config.yaml
arch: "dit"
model: "text-conditioned image diffusion model"
dataset: "drawn human figures in many poses"
train_examples: 48750
image_size: 48
horizontal_flip: false
conditioning: "text"
objective: "epsilon"
cond_dim: 256
tokenizer: "word"
vocab_size: 44
text_encoder_width: 256
text_encoder_layers: 6
text_encoder_norm: "layernorm"
text_encoder_norm_position: "pre"
text_encoder_activation: "gelu"
text_encoder_mlp_ratio: 4
text_encoder_head_dim: 48
text_encoder_fused_qkv: true
text_encoder_bias: "qkv"
text_encoder_qk_norm: false
text_encoder_parallel_block: false
text_encoder_inner_norm: true
text_encoder_moe: "soft"
text_encoder_drop_path: 0.05
text_encoder_num_experts: 32
text_encoder_moe_every: 2
text_encoder_expert_mlp_ratio: 0.25
text_encoder_slots_per_expert: 2
text_encoder_shared_expert: true
text_encoder_positions: "rope"
cond_dropout: 0.2
norm: "layernorm"
activation: "gelu"
mlp_ratio: 4
head_dim: 64
fused_qkv: true
qk_norm: true
inner_norm: false
moe: "soft"
num_experts: 8
moe_every: 2
expert_mlp_ratio: 0.5
slots_per_expert: 2
shared_expert: true
patch_size: [8, 8]
layers: 12
width: 128
positions: "sincos"
residual_init: "scaled_by_depth"
optimizer: "soap"
beta2: 0.95
lr: 0.0033
beta1: 0.95
shampoo_beta: 0.95
eps: 1e-08
precondition_frequency: 50
max_precond_dim: 1024
one_sided: false
adamw_lr_other_params: 0.0018
grad_clip: 3.0
steps: 8300
batch_size: 384
epochs: 65.4
lr_schedule: "wsd_sqrt"
decay_fraction: 0.3
final_lr_fraction: 0.01
warmup_steps: 410
weight_decay: 0.1
adamw_weight_decay_other_params: 0.01
Rows from block 3 of the denoiser of a small text-conditioned image diffusion model, named by matrix and row number. Rows with one number within an expert belong to one neuron, the router's apart. Each number is 128 + 32 x the weight over its row's rms, rounded and kept within 0 to 255. All counts start at 0. Numbers have three digits each.
Before each expert's rows are labels from the 100 images, of 14848 (inputs lightly noised), where the router gives the expert most weight on average: "top examples" is what is common among them. Only what is clearly more common there than usual is listed. The data: drawn human figures in many poses.
# router: slot weights (model.blocks.3.mlp.router.weight, 16x128, trained with AdamW), inputs 86-127
# up: expert up (model.blocks.3.mlp.up, 8x64x128), inputs 86-127
# down: expert down (model.blocks.3.mlp.down, 8x128x64, transposed), outputs 86-127

# expert 7
top examples: white trousers; grey top
router.14:151120159165184162145146158151164134128116113123077142122080119111070095089122102064038081070094122135068094108123135086097070
router.15:149149091145155109178135132144255105108133127110147094152108097072096153146151135135132153079128138205123160127134149126110100
up.41:149117106156114162130138137190150121105139133094207093133102132110174125199160120165191145115067103146069083124139145059199187
down.41:143094137211081094143066097234182130139150124117157124092138126127133130147116137045186164127059150160121076136099132095146121
up.42:098162195151147085137124149044101132132161130161131213140145102151157146146100134180144131119134104136173173084083151108116171
down.42:108109153142120087128107150085191157145108088137139122177155192142122130127131147145145144145130151142142183113151116135165111
up.43:152120104153054146119149082149142101143113127115127077162098102093115093121065054149141177162038130163094139176175107137172117
down.43:111082092138041105134173077121131149121110144139117081099121089111151065179128116084099117116090143130151080118146175164064160
up.44:137113124125145134144104128205133138117138149134120071136144150135133160103136115142172119139133176092116139077120110163139128
down.44:198107097166113119135101128194121090112126119120100040149094108160109130121096123142151110100167104127138111105142136148140158
up.45:165119110173126135116080100147095147129097121141113069088110120115162174120180071155103210148089109115096129179122111149089143
down.45:105117125141077085138108091092113150135121124100075085107113164110215061126148106083128091161167076105113111107189089116120149
up.46:076138118155068129127150082178139104137124081107255169142154127133134115131130115135179128147127113129130121085152130107155101
down.46:146085119132103128154133100190153085133147119093255182109151162110089135174133145132196141071175199143141145146162117095101134
up.47:093101181117148109125094082119130142109132212145186156090137117130109117114116151102101078120139125128115121084119141158105184
down.47:115151155142159103089109113122075122154114083117088121166119091163164147073102140117150151078139135125118144114146150088166095
up.48:143139124134148158101150139068212079155131135124184206168182153115156137134136101142119155098136129146150140130117189217110153
down.48:071093130106115128127151176022182090090102064180109151165162161138126114161129129154079170133136124126140090124139165187139104
up.49:120156117137156120112139135221129147131089110138079161096067111111146128112151132181154141100168112115079103142080109116142121
down.49:120154176137137125148115093128135119136111146119132147128087159120112151073121124045123100168105143173146144148116168129133197
up.50:177113117138089149099099092104121140147167144081255185140165129145142085082090106125141140110128136155106088140127146100122107
down.50:058125079144111103145097147137112107172084104125181160140154146085127074151161163118160124106070186139116098110111124079143124
up.51:124112125111154104155117125167131083151165062136137184082144121143144154083107145122190146150137160084139127128144159136150120
down.51:145063159118154126176080157148139122118093077155122216238142134075125140095139108110183146090120131167095137086132111157153125
up.52:195132128092126155118086183115000098111098163107077132108186133123205113124116145166100160140116160108149144128142085094145125
down.52:118144140118115128123107150150166136105145140148150172150136150109152140116160138134128131134121121125139131132120113135107127
up.53:054129138159086113155112116112096099191171158121161131147137148104105204125162108108166128127113158072130096142135155150084144
down.53:150108117128165151109166159145119108077092076159089144143144099160122103165121174180095134137222170126157116154161114119144081

# expert 2
top examples: white trousers
router.4:094101109084122085168121097175155129116136131128191047123132127130131140180141198148147145118159135155204136176160102143149174
router.5:135075085100124104149135109189144149108096122097151050130149134121138147155158198153167145149134130176183136193158094140138158
up.41:137097144150090179166134089049134160055143162161168082109108111115149147125148140132112185110148122132112099105153112129142137
down.41:145138142135098169086121138083123141081155116134160057145111123149112102123151181117149185128136136117140111150113136154091146
up.42:108121151103078104171120175215146132132146137162125053145163127145132114115121120163113140108111142125117139112126157174138183
down.42:169129120184122109115122169193137130136170131154132083124169091131128141117126099135132173137143148128119085114151105145160096
up.43:102151121114091106108117119084144154139062108166215130102147113078116095143118149102131191125137137112137118126111152101134128
down.43:117104127150122137133143125089124111120072153124205162152097134126101151151158134131155170132089161166100100098146135105132121
up.44:113142166156138094097091127130130117181117067128162192059147163175133129122145116131096145121133107165161155150142125108147105
down.44:129115122096126111129128124138137111117116093107145236193142105102150134084137109156058142080163105115069198112117099106109128
up.45:100082132121138144151104142137149119113107058137057106116144127097098119162086151135077112107125142162146116130113174137131132
down.45:161145160141105121136113109104094114121144133115083074127174157105156135173116150090061153130132136107150136105138086061143139
up.46:108117171145124152144093108108136124109166157133153086128091125083110151138151121105002136126117127109120137141118134098107116
down.46:162157125166193089102096101102126130102190148106191080116139133101098099148157129115022147151193115159097125131148089088123177
up.47:120119148146096141129141107102128111148105042094225212140094110140098118133157111154130192133108127150121125106065145143146133
down.47:091116145096087167149171124124128136141115101107167190136081158125172130167189116124118219133144133130147128127092090170088102
up.48:159082133153094133137118142255135150091156102104156144138143138171122151097160171151145153139136108135134117134127108134162129
down.48:128162156135079128123126147218130126096149095133142113129144130129128144069169153082170127123135162108148134123111151103135111
up.49:171125091112158073113104140070125088121090166152138184201101139082138073141091136107184131132113116099144090070111146121112130
down.49:062092095165149103134153149079097126145040128170121164017108137112131122154089161137172136140087147145107120173109087145124109
up.50:109113143175101120120147132094117113188087119140141213046137117129113125148119106137156203102124093141114142137096125097104131
down.50:101146161130143106154159118067119147166097099128121219172142158116138134139140118114163205133129157108118125099112160114138128
up.51:105146157154172124120136106068141159104209142106138055083112111127106140083172125085136154153119120177120131114103111136103163
down.51:140148118154160113119103111064114167097184105084130061156067105114177125113152135188135181106136109121144155138139135133098107
up.52:081157136169077139120084102078127143178111112156068102081164135140177116115160074094167111131121161089132146119118117087116162
down.52:174100117143123116139152109103113152126121128153103127140148112122080116107147073138123093126172104113132127108135158118131094
up.53:158147128118096101154128163190134154096194168098072162133131122130087108121114153116141151187112165157142104117121105152104115
down.53:153163146144096119148146165154127155135163125147103129086129149139152113092068120123105132136115124174182142139143128108118157

# expert 0
top examples: orange trousers; splits
router.0:172181131180152182129118182130077143136148142147150133130110094154121140098114101072068121105096104099066098091102101119109092
router.1:154158175135125136151138163153052092124113119103083142081161103154073108044145097131110084158145081155090131090118080100114139
up.41:124141142166152144139134135115123147151159115194173136210082097120225085128077138116059172127157118120103140119083118162162079
down.41:131103099184207166158171083124133218157190196124113083189108131131139131195126152117131168139097115136083130151110130118092121
up.42:135142124137145105147131120093126163175105104134113074143117121172141131167124120123115108134108103053123203174110120192084114
down.42:119103118159097127172191154055142173133091110138152078126145128161155135080149132109185117166140083141123122118090101139144140
up.43:113138097152089134137130170117117097144135108123083146109176177151178122078104040158192132150131084084125140126132098121214108
down.43:120160142087123120108152156139135144049108122138189118058100103115119091112130115128112112092100157109098167136137122118126101
up.44:150149144189079120127171171145153039155145153067065129132110118158115144104083151109153121162112080155125082125137143124124135
down.44:118155153148077133110174154092000191099111123141238124182132132121113117093146117114175113143113138115102165166123135158111107
up.45:116123114141131108167158165164126104108094096123154102092133115129123161134176098164150109148094177085097094064154088105145216
down.45:152125117151138128092123143114124138078084074160020161097121153097140140080115122144137085104177138134100100122133112101105135
up.46:063185055115136159115139127113124114149109126136164119176175158118107123128157138156170108133148135104122084081107096145120163
down.46:153087129103152122118153152137127114116073126123045094069131131152157142082193119122193101120120140131110123086091122108109099
up.47:186130147126108118150188115180141096138137118099101194122125140157109022123096093153145129084129117140141137099111115111114097
down.47:122139118132097120125155147188070152135123130113203123163118138132120119127131115141147106133103116110143144142152121114126115
up.48:138188130171099192124180128098160148083116158149146171122135149104102063104123112110084085108195137153110119132104114112161137
down.48:101130137132092122127189156072013163174151051117112151149120140122150104141134120117129128143138128129118146149108111127138106
up.49:148127182077135095147141124133125121123135068136132104071167112176093181115155132170149078160122147134128149149086090175156078
down.49:143109169102054089126176144100153092113106122141075137134092147134079124064121147114151173156133115143109136130093125141114113
up.50:137120146165120180144187138189137087145140137079134113109080173145158096066110072131129090084100107159133119120139106101132161
down.50:117117122125069104120090135142000173065082053141109164133135127119119112123141131131144112120069132116128084104143142126138144
up.51:080088127123128099072090079116145101134150182132099075110124122129152040139097112112124117079065121124153148201096124167149142
down.51:116089120113145123137089129110151184095138148113168101029142102097136143189122125124072150134096127132138129108153130122127128
up.52:170118146187120141113196150089154102169171157082043156077126106129150096122059125153131080079103123152158146136147111132140129
down.52:129164156148093118150096140134000168121144107134216130184114126129146153048113123120215127138138137106116138125110163133135087
up.53:079117139132107133103113088111115116139150092124068088119142158174128094140113122138115104074108098116114145210117110191113117
down.53:115100141110104111116139141066129161077059118095139087067115130082122132142134127086180126162104107172115149159131130086100090

# expert 5
top examples: splits
router.10:149125157116184145131169113122155107092131135101142098107097126101048062090095114070070089091131132099105107146083107078070119
router.11:109104118133111065183039125167017134113140171096154120168149134105129142174129198110121176168149141176153160169133103171166121
up.41:087162147124160138131155081148132157107173206144177135116143081119167137179193113097094148162093102141091110150101105120147125
down.41:184143095121123112122116105174114159164107157084137134143117082139000103098152152185157118103150112143114127117114157136109132
up.42:044097145080077120105120176092115113128125094156153149150126157135060150078084169127089116122142132087156093186145158093089103
down.42:110110115140105158134112123091148140175126029129075171210128161119146114143113106132093112169107127112104128091137128101148117
up.43:128152150108125149126160142111127056194190137136139142139169113115100133157109136108096108093065151130104085134152125139168152
down.43:089143129111113156129100111134101062099137167133116151214100107133152104148131134171101115145147135101124126144110112102120120
up.44:166179132192144146152132111101137104120165084154101166147179153146161111183114110102180174193142069122173129138136087117121080
down.44:148130160121080141136154095167144107160063133166163155210126081127080107096121126102175153127134125114125153135086145149137170
up.45:088032199136141116118107104137157157092090145151183193114113116126157141166122110161101157113107125117142117162110153067099156
down.45:126109097151188143139159096138101166081149119116124151168154103111129154131139149145096186191091126096113133132114143120118101
up.46:121143197087125095170130091163138108128147101202105108127162117122169160132138068133125102099098131125064179197098121136161061
down.46:158134131115165118131128154183148173141161166173118177147082144100166146120153142152120153106122140111097119124110104101115099
up.47:074122174130207169173212079101136109156155122157142099124128108117106167154085170097115090102103149191094133172128098123117087
down.47:112156133103145114126190142083097160103139099152115143120137138140140131117137146111076102123107125141119126117130078150123132
up.48:080110140155122084140131154201124094095156162120154168182128133117101096214126106078108135133115108123108150175143145164132083
down.48:154118151125139143119144128208131094069094093160061174173097130099165135124166119140218145117104108116145161128093140090149142
up.49:101141137175153100133220124180126153123110168172075173139139149146123063172122105131133115116144142165110100120076089142128106
down.49:114123126125086135136189127050081072129173134136122118112158136144123129137125125142058131126103110114114137122119089131112136
up.50:095085138182139132153125153131128103164171169141164129175127111138093143129121122119110147076126158151079105157102125025135140
down.50:129161130165122100121104110133140149115118117125130134210100179091076117138155144125119171075136090118108125129145124097132144
up.51:104133124114098121101105117122144145106162155100088148083150195106069085097062128147111153072122114083124114137084167117129182
down.51:141167151134120161122037103058125191127113148132141149054123110112117120065099124101070083139138127110138143135147141111124122
up.52:115125086117079101130145124145125160141116140148166101179140144123065063096118108114151170188143086185171133176126147138131152
down.52:108106079147044150120147152082135124126164094110178111062115116108144105185126103120142067122151100117145104081149182145126162
up.53:140098098172118133103124124122134125053167121113185111130101108121176136137072188174109063090158169145146105099164182120132122
down.53:084125147109120162109058147067143093143200134138107091179114162142180118186117147147159155128107135146133132091100131095136133